config.toml
norm = "layernorm"
drop_path = 0.2
avg_pool_shortcut = true
init = "lecun_normal"
shampoo_beta = 0.99
precondition_frequency = 25
one_sided = false
adamw_lr_other_params = 0.00086
sam_rho = 0.1
batch_size = 64
epochs = 0.9
lr_schedule = "cosine_restarts"
Rows from block 6, named by matrix and row number. Rows with one number belong to one channel. Each number is 200 + 40 x the weight over its row's rms, rounded and kept within 0 to 999. All counts start at 0. After the name is the row's rms in percent of the matrix's.
# convs0: first 3x3 conv (model.blocks.6.convs.0.weight, 96x96x3x3), inputs 85-89, a 3x3 kernel for each
# convs1: second 3x3 conv (model.blocks.6.convs.1.weight, 96x96x3x3, transposed), outputs 85-89, a 3x3 kernel for each
convs0.55,085,195,183,178,252,218,259,220,219,142,198,193,274,198,258,179,214,125,207,157,127,232,186,165,234,208,192,226,185,172,248,214,200,205,198,309,200,200,152,121,126,285,214,118,253,242
convs0.56,089,291,245,255,209,128,207,257,201,241,221,183,281,205,226,160,303,202,190,234,193,223,217,178,148,131,202,187,153,183,246,261,158,167,142,223,161,199,183,256,94,251,161,309,116,258
convs0.57,087,233,273,264,176,195,120,145,151,212,220,175,264,209,202,188,241,165,252,285,152,203,186,272,233,151,185,186,208,139,148,257,123,211,205,240,263,160,175,195,167,173,266,162,139,198
convs0.58,091,266,217,148,263,190,147,265,190,244,181,195,87,187,268,195,209,180,219,182,184,165,269,140,215,198,244,208,188,194,232,238,224,257,116,151,167,197,177,187,155,210,244,206,188,242
convs0.59,093,220,147,187,227,145,171,140,214,190,178,206,179,256,221,164,166,233,209,188,246,193,215,176,218,205,229,154,183,166,192,205,201,172,147,237,195,192,208,229,209,108,284,248,207,187
convs0.60,104,219,207,259,192,179,194,225,186,165,228,193,158,161,177,184,153,212,206,219,205,251,219,231,241,186,212,153,141,217,211,146,227,173,171,170,235,165,169,155,200,181,254,219,272,80
convs0.61,096,201,193,193,131,174,175,210,211,131,195,205,190,153,234,145,170,163,263,108,159,125,267,219,186,138,194,231,177,245,156,211,247,197,60,201,265,124,327,274,191,205,111,213,115,240
convs0.62,102,179,173,160,185,253,181,194,196,196,164,244,233,142,212,222,191,202,182,270,183,159,255,223,202,149,166,189,192,195,212,150,179,172,194,215,246,192,195,190,212,207,215,183,164,159
convs0.63,103,225,216,192,211,246,202,246,219,200,192,216,181,199,208,252,203,131,203,238,259,300,223,202,164,215,110,153,213,218,178,271,196,114,152,145,223,208,212,198,154,184,222,168,112,283
convs0.64,099,131,267,158,118,213,212,162,214,115,220,146,259,153,204,249,192,180,186,254,169,186,124,217,219,198,224,210,209,174,160,268,188,178,199,177,247,232,199,174,198,192,250,182,180,206
convs0.65,095,186,218,247,161,247,231,160,287,235,170,198,137,127,233,178,161,180,162,178,215,180,180,211,202,150,175,295,225,227,229,148,152,218,156,219,170,230,173,127,163,190,216,233,335,165
convs0.66,092,193,206,288,233,221,203,220,160,184,176,160,173,198,250,228,179,156,221,155,172,192,151,233,199,167,197,220,269,226,192,172,245,285,217,167,140,266,213,180,234,174,205,182,154,171
convs0.67,095,212,233,185,179,184,234,246,221,167,161,205,207,196,202,195,254,168,148,223,194,168,211,191,197,169,249,197,234,213,201,149,220,205,162,318,139,173,187,190,187,197,270,186,166,181
convs0.68,102,169,183,258,286,205,208,203,206,144,206,195,186,133,239,221,207,198,180,166,127,183,200,196,193,239,180,245,125,225,130,199,249,306,208,208,137,196,260,174,245,191,198,181,201,110
convs0.69,093,192,151,206,248,224,206,242,179,275,312,159,206,197,221,182,230,201,233,285,155,259,158,218,163,242,242,249,175,147,239,167,266,256,170,202,143,119,284,205,248,214,200,259,111,305
convs0.70,109,210,197,295,196,175,242,178,184,278,121,147,236,145,247,113,189,227,148,109,198,176,198,242,169,222,204,164,285,164,219,244,135,228,195,218,207,202,191,234,240,224,177,207,267,265
convs0.71,099,214,225,174,218,251,218,196,186,141,144,177,253,181,185,177,205,217,192,156,154,236,169,127,283,211,260,223,198,212,230,273,172,230,218,179,212,200,108,210,157,188,223,183,180,187
convs0.72,112,131,243,202,147,266,227,163,161,211,219,261,244,190,225,144,216,226,183,156,220,168,122,174,202,232,196,237,237,201,168,202,190,166,276,119,221,242,177,219,300,186,271,220,202,181
convs0.73,105,213,191,205,240,253,190,159,181,153,200,241,200,160,214,250,193,227,156,149,244,161,190,212,203,185,240,184,148,206,165,154,256,252,216,141,204,201,204,261,216,213,181,86,215,248
convs0.74,099,231,136,217,202,188,238,231,188,196,172,132,212,194,223,225,204,157,176,154,248,229,207,116,235,312,257,147,185,219,160,128,226,221,228,217,197,209,222,302,178,147,193,174,232,192
convs0.75,115,215,206,194,191,215,181,194,164,222,152,156,242,213,180,181,182,198,201,193,157,245,334,257,246,222,259,170,226,240,184,194,170,188,182,182,175,192,187,212,130,228,176,122,169,240
convs0.76,108,220,223,148,183,141,201,205,132,231,183,187,233,184,166,229,201,202,187,196,160,202,195,207,251,176,178,193,227,185,191,217,196,130,237,192,199,187,214,146,240,223,136,261,224,235
convs0.77,093,205,175,166,160,255,138,177,260,171,201,163,266,194,217,182,192,223,130,173,175,198,214,218,216,181,142,181,293,201,176,205,146,168,225,256,147,242,224,205,206,202,200,204,213,206
convs0.78,090,150,166,282,159,241,198,200,196,266,168,196,217,163,198,216,207,218,180,163,152,289,203,183,238,246,138,270,218,174,222,180,193,233,118,190,174,170,246,154,250,146,187,230,207,266
convs0.79,127,185,208,185,199,197,207,186,267,245,240,196,228,203,237,202,176,219,193,187,212,130,204,229,264,169,165,240,129,142,165,176,187,141,241,259,293,193,167,167,161,183,197,260,266,230
convs0.80,132,276,200,270,210,204,199,221,186,217,229,247,201,221,197,227,209,247,195,193,126,195,143,162,201,185,216,183,183,217,202,187,223,92,216,171,199,112,218,199,154,252,183,247,189,166
convs0.81,127,247,160,189,193,166,190,241,146,128,149,190,188,238,192,247,140,206,193,219,141,124,191,156,187,224,173,150,128,168,214,282,221,226,146,223,190,193,252,168,189,199,139,195,213,209
convs0.82,085,151,151,177,247,190,248,129,215,122,143,228,181,243,170,214,206,198,226,263,216,78,136,272,271,167,204,293,195,195,236,193,243,221,199,152,187,162,205,154,197,271,200,196,174,256
convs0.83,097,183,205,170,268,193,200,190,196,224,171,199,158,246,154,227,229,155,189,255,132,128,187,237,193,258,266,222,154,209,189,130,249,169,224,190,212,198,163,238,225,172,252,140,211,242
convs0.84,093,172,124,191,177,180,179,156,207,202,149,171,239,247,190,189,304,241,209,188,284,200,221,168,252,196,127,208,187,213,253,248,177,112,215,209,151,179,211,222,230,193,194,246,246,192
convs0.85,099,223,188,250,213,262,223,185,178,167,219,151,177,234,202,216,193,235,177,200,209,161,196,240,175,256,151,207,218,224,137,175,217,211,223,218,172,191,144,134,225,254,269,218,255,196
convs0.86,131,195,211,148,248,158,197,204,210,175,237,176,204,246,125,218,198,137,249,197,162,206,172,140,138,190,202,220,221,210,183,146,189,216,212,200,128,216,222,149,220,127,169,240,106,232
convs0.87,094,164,221,153,223,133,181,192,234,238,251,234,135,248,192,198,196,175,207,221,160,155,254,187,197,157,247,221,185,188,159,191,172,186,182,236,211,281,247,106,132,284,256,186,150,282
convs0.88,088,267,130,177,130,160,211,165,153,230,202,198,175,228,225,271,183,206,204,227,256,175,239,213,260,139,117,153,184,210,184,133,282,194,211,156,220,264,196,197,235,231,170,130,218,232
convs1.55,092,180,209,194,235,132,171,179,216,193,189,212,194,137,213,180,153,168,196,141,188,236,211,227,196,207,239,282,209,203,136,249,204,191,222,175,192,264,161,240,136,182,282,210,190,213
convs1.56,084,267,244,182,175,253,247,233,157,202,206,211,161,211,193,168,210,163,182,207,155,208,223,265,150,132,147,243,204,198,197,227,235,197,158,173,183,245,256,181,265,148,193,156,206,160
convs1.57,088,189,256,170,185,267,213,135,190,149,179,230,142,150,216,202,218,181,117,226,229,190,140,196,177,165,202,205,160,161,221,214,193,240,230,203,195,188,237,121,230,206,134,218,204,285
convs1.58,088,200,214,232,238,187,163,253,188,146,144,238,231,181,171,180,251,220,221,227,128,186,154,250,100,199,219,249,256,218,206,142,157,210,195,163,216,189,188,211,173,236,205,150,127,270
convs1.59,093,229,172,207,194,241,178,196,190,181,210,197,230,211,194,154,260,185,237,269,122,210,177,240,196,190,196,174,240,211,226,166,234,179,239,165,241,264,200,96,194,222,201,178,229,190
convs1.60,105,171,216,160,195,271,221,239,200,231,193,240,138,180,257,198,189,204,185,256,266,236,154,205,175,156,151,199,273,198,180,175,195,215,189,249,233,178,210,200,286,193,177,217,218,209
convs1.61,097,277,159,182,150,211,210,158,170,240,151,125,285,208,199,257,185,227,160,169,213,208,184,168,128,218,188,321,158,153,314,202,202,140,266,244,267,220,215,330,170,191,208,253,171,181
convs1.62,101,149,234,181,253,224,233,209,161,148,200,196,178,235,206,182,201,175,284,158,214,297,120,204,251,181,255,203,112,240,238,173,241,223,196,232,162,223,222,226,159,137,223,225,240,245
convs1.63,107,175,154,240,181,172,289,203,213,224,231,212,180,252,207,147,177,167,143,181,190,218,229,101,164,187,227,266,204,183,171,257,162,156,200,212,194,180,191,178,227,161,214,192,235,157
convs1.64,105,276,177,230,240,202,101,243,205,236,213,210,222,217,231,169,206,256,177,215,189,114,237,208,211,224,256,272,207,200,202,157,230,209,257,204,234,117,195,184,222,165,184,207,191,189
convs1.65,098,195,199,264,202,250,229,202,216,164,187,198,259,226,169,200,212,187,205,114,223,167,219,169,259,141,233,128,231,182,159,151,238,243,273,201,160,286,183,302,172,232,198,203,193,246
convs1.66,096,182,167,118,196,175,178,198,202,148,187,177,166,204,147,246,270,201,205,173,140,238,228,150,244,152,222,175,173,107,151,179,192,246,218,244,158,188,192,211,285,224,164,197,202,173
convs1.67,090,229,152,156,170,208,199,227,149,184,251,206,160,216,136,149,228,181,225,236,145,201,172,178,235,226,222,160,216,176,283,157,145,205,272,200,134,157,211,124,163,234,189,174,282,226
convs1.68,103,137,200,179,182,213,143,226,254,151,210,270,190,202,196,206,157,252,195,138,196,129,225,137,144,211,272,218,258,196,190,183,135,254,241,217,177,250,179,240,200,183,221,270,144,236
convs1.69,093,172,170,231,215,150,227,186,260,197,173,245,157,152,226,211,174,263,169,269,216,164,304,146,180,187,204,169,284,190,221,159,162,259,188,189,206,197,219,154,185,261,199,199,259,160
convs1.70,109,146,251,220,168,137,142,260,196,225,159,154,212,186,185,228,162,222,201,245,229,256,155,287,243,256,240,223,263,183,169,199,196,200,170,128,197,224,136,241,204,155,122,135,190,219
convs1.71,101,240,237,229,177,208,225,185,249,198,219,228,185,222,194,266,207,164,249,211,193,161,185,234,132,166,130,178,155,152,132,183,274,148,222,193,241,209,190,208,150,220,117,215,222,238
convs1.72,115,230,175,173,141,123,192,248,242,164,237,232,171,179,239,179,256,201,243,149,275,180,171,221,155,191,226,185,197,206,217,321,250,292,182,151,176,242,206,185,242,219,239,232,164,150
convs1.73,100,208,173,239,155,142,189,239,212,259,158,161,235,189,295,226,148,177,150,242,140,206,159,148,242,220,118,189,225,181,207,194,228,193,194,225,185,250,223,247,180,233,224,214,225,150
convs1.74,099,208,222,201,143,131,200,176,204,228,181,241,258,211,157,179,176,192,235,247,223,85,128,331,246,271,163,274,126,180,196,97,200,208,282,243,174,243,225,181,200,311,228,137,239,170
convs1.75,114,357,178,151,201,338,295,284,181,176,297,191,184,199,190,180,190,199,227,100,332,187,198,262,157,189,227,161,179,181,106,240,254,214,214,210,172,280,211,177,238,240,204,226,199,162
convs1.76,109,206,203,158,281,307,188,182,206,197,166,259,127,185,235,187,205,173,229,223,193,189,185,281,140,176,116,227,150,136,201,162,219,182,216,152,221,179,158,202,242,152,198,167,178,272
convs1.77,100,163,160,216,231,183,190,203,214,185,228,212,243,150,263,165,191,140,196,179,220,242,124,232,192,108,238,192,162,149,228,247,221,108,112,170,219,168,150,228,235,166,240,215,249,208
convs1.78,092,219,179,233,185,204,192,140,213,170,228,166,172,209,154,228,206,178,272,285,304,138,163,295,261,97,210,295,227,191,159,153,225,174,273,220,214,211,199,207,186,156,218,254,192,243
convs1.79,119,145,214,189,200,207,193,151,288,125,162,164,187,213,255,210,186,173,188,159,291,158,187,168,166,286,142,249,270,253,266,167,186,201,181,205,174,246,301,278,130,188,203,204,214,89
convs1.80,128,148,190,236,200,144,222,210,209,180,172,245,218,239,171,279,196,161,191,163,317,154,111,113,217,183,249,181,240,275,167,233,242,276,239,141,197,191,189,189,215,202,188,219,260,232
convs1.81,128,164,176,169,111,179,197,230,196,216,225,247,201,183,263,235,201,233,128,187,236,208,150,173,223,210,215,205,182,238,124,217,171,204,219,263,282,247,182,130,162,219,174,227,185,239
convs1.82,082,274,255,258,164,249,150,157,225,187,148,167,189,164,139,168,216,219,210,231,171,180,195,189,261,269,167,216,288,176,286,192,238,124,201,241,244,185,282,186,208,200,219,214,130,227
convs1.83,098,249,168,276,224,223,199,132,196,186,186,224,244,202,187,181,199,216,246,141,137,134,211,180,204,282,260,252,302,203,270,195,127,172,223,161,149,221,160,163,189,233,249,169,162,181
convs1.84,096,202,251,248,176,191,188,203,231,189,144,220,182,198,167,214,206,164,190,195,202,110,260,263,209,164,154,173,171,274,195,218,164,245,218,163,182,154,227,155,264,147,280,167,150,198
convs1.85,099,122,192,193,203,166,233,138,216,156,168,207,188,184,197,174,214,239,243,148,186,154,163,144,166,253,183,206,178,173,177,243,248,212,181,214,220,192,100,162,142,237,167,227,221,162
convs1.86,126,198,214,294,172,201,189,189,236,207,250,221,201,207,194,219,235,171,218,174,203,164,186,154,174,186,234,129,220,194,191,210,233,201,200,172,138,152,211,175,167,190,170,195,183,208
convs1.87,094,171,209,172,163,197,178,246,173,215,159,246,195,211,231,238,229,201,227,191,209,207,196,242,83,179,199,279,199,239,226,205,195,197,202,221,279,283,182,206,183,283,226,257,237,163
convs1.88,089,200,160,166,224,214,258,199,208,239,191,194,216,190,221,205,173,216,202,197,230,238,226,153,144,323,237,147,151,236,149,275,219,267,180,192,219,175,133,222,200,120,254,196,253,164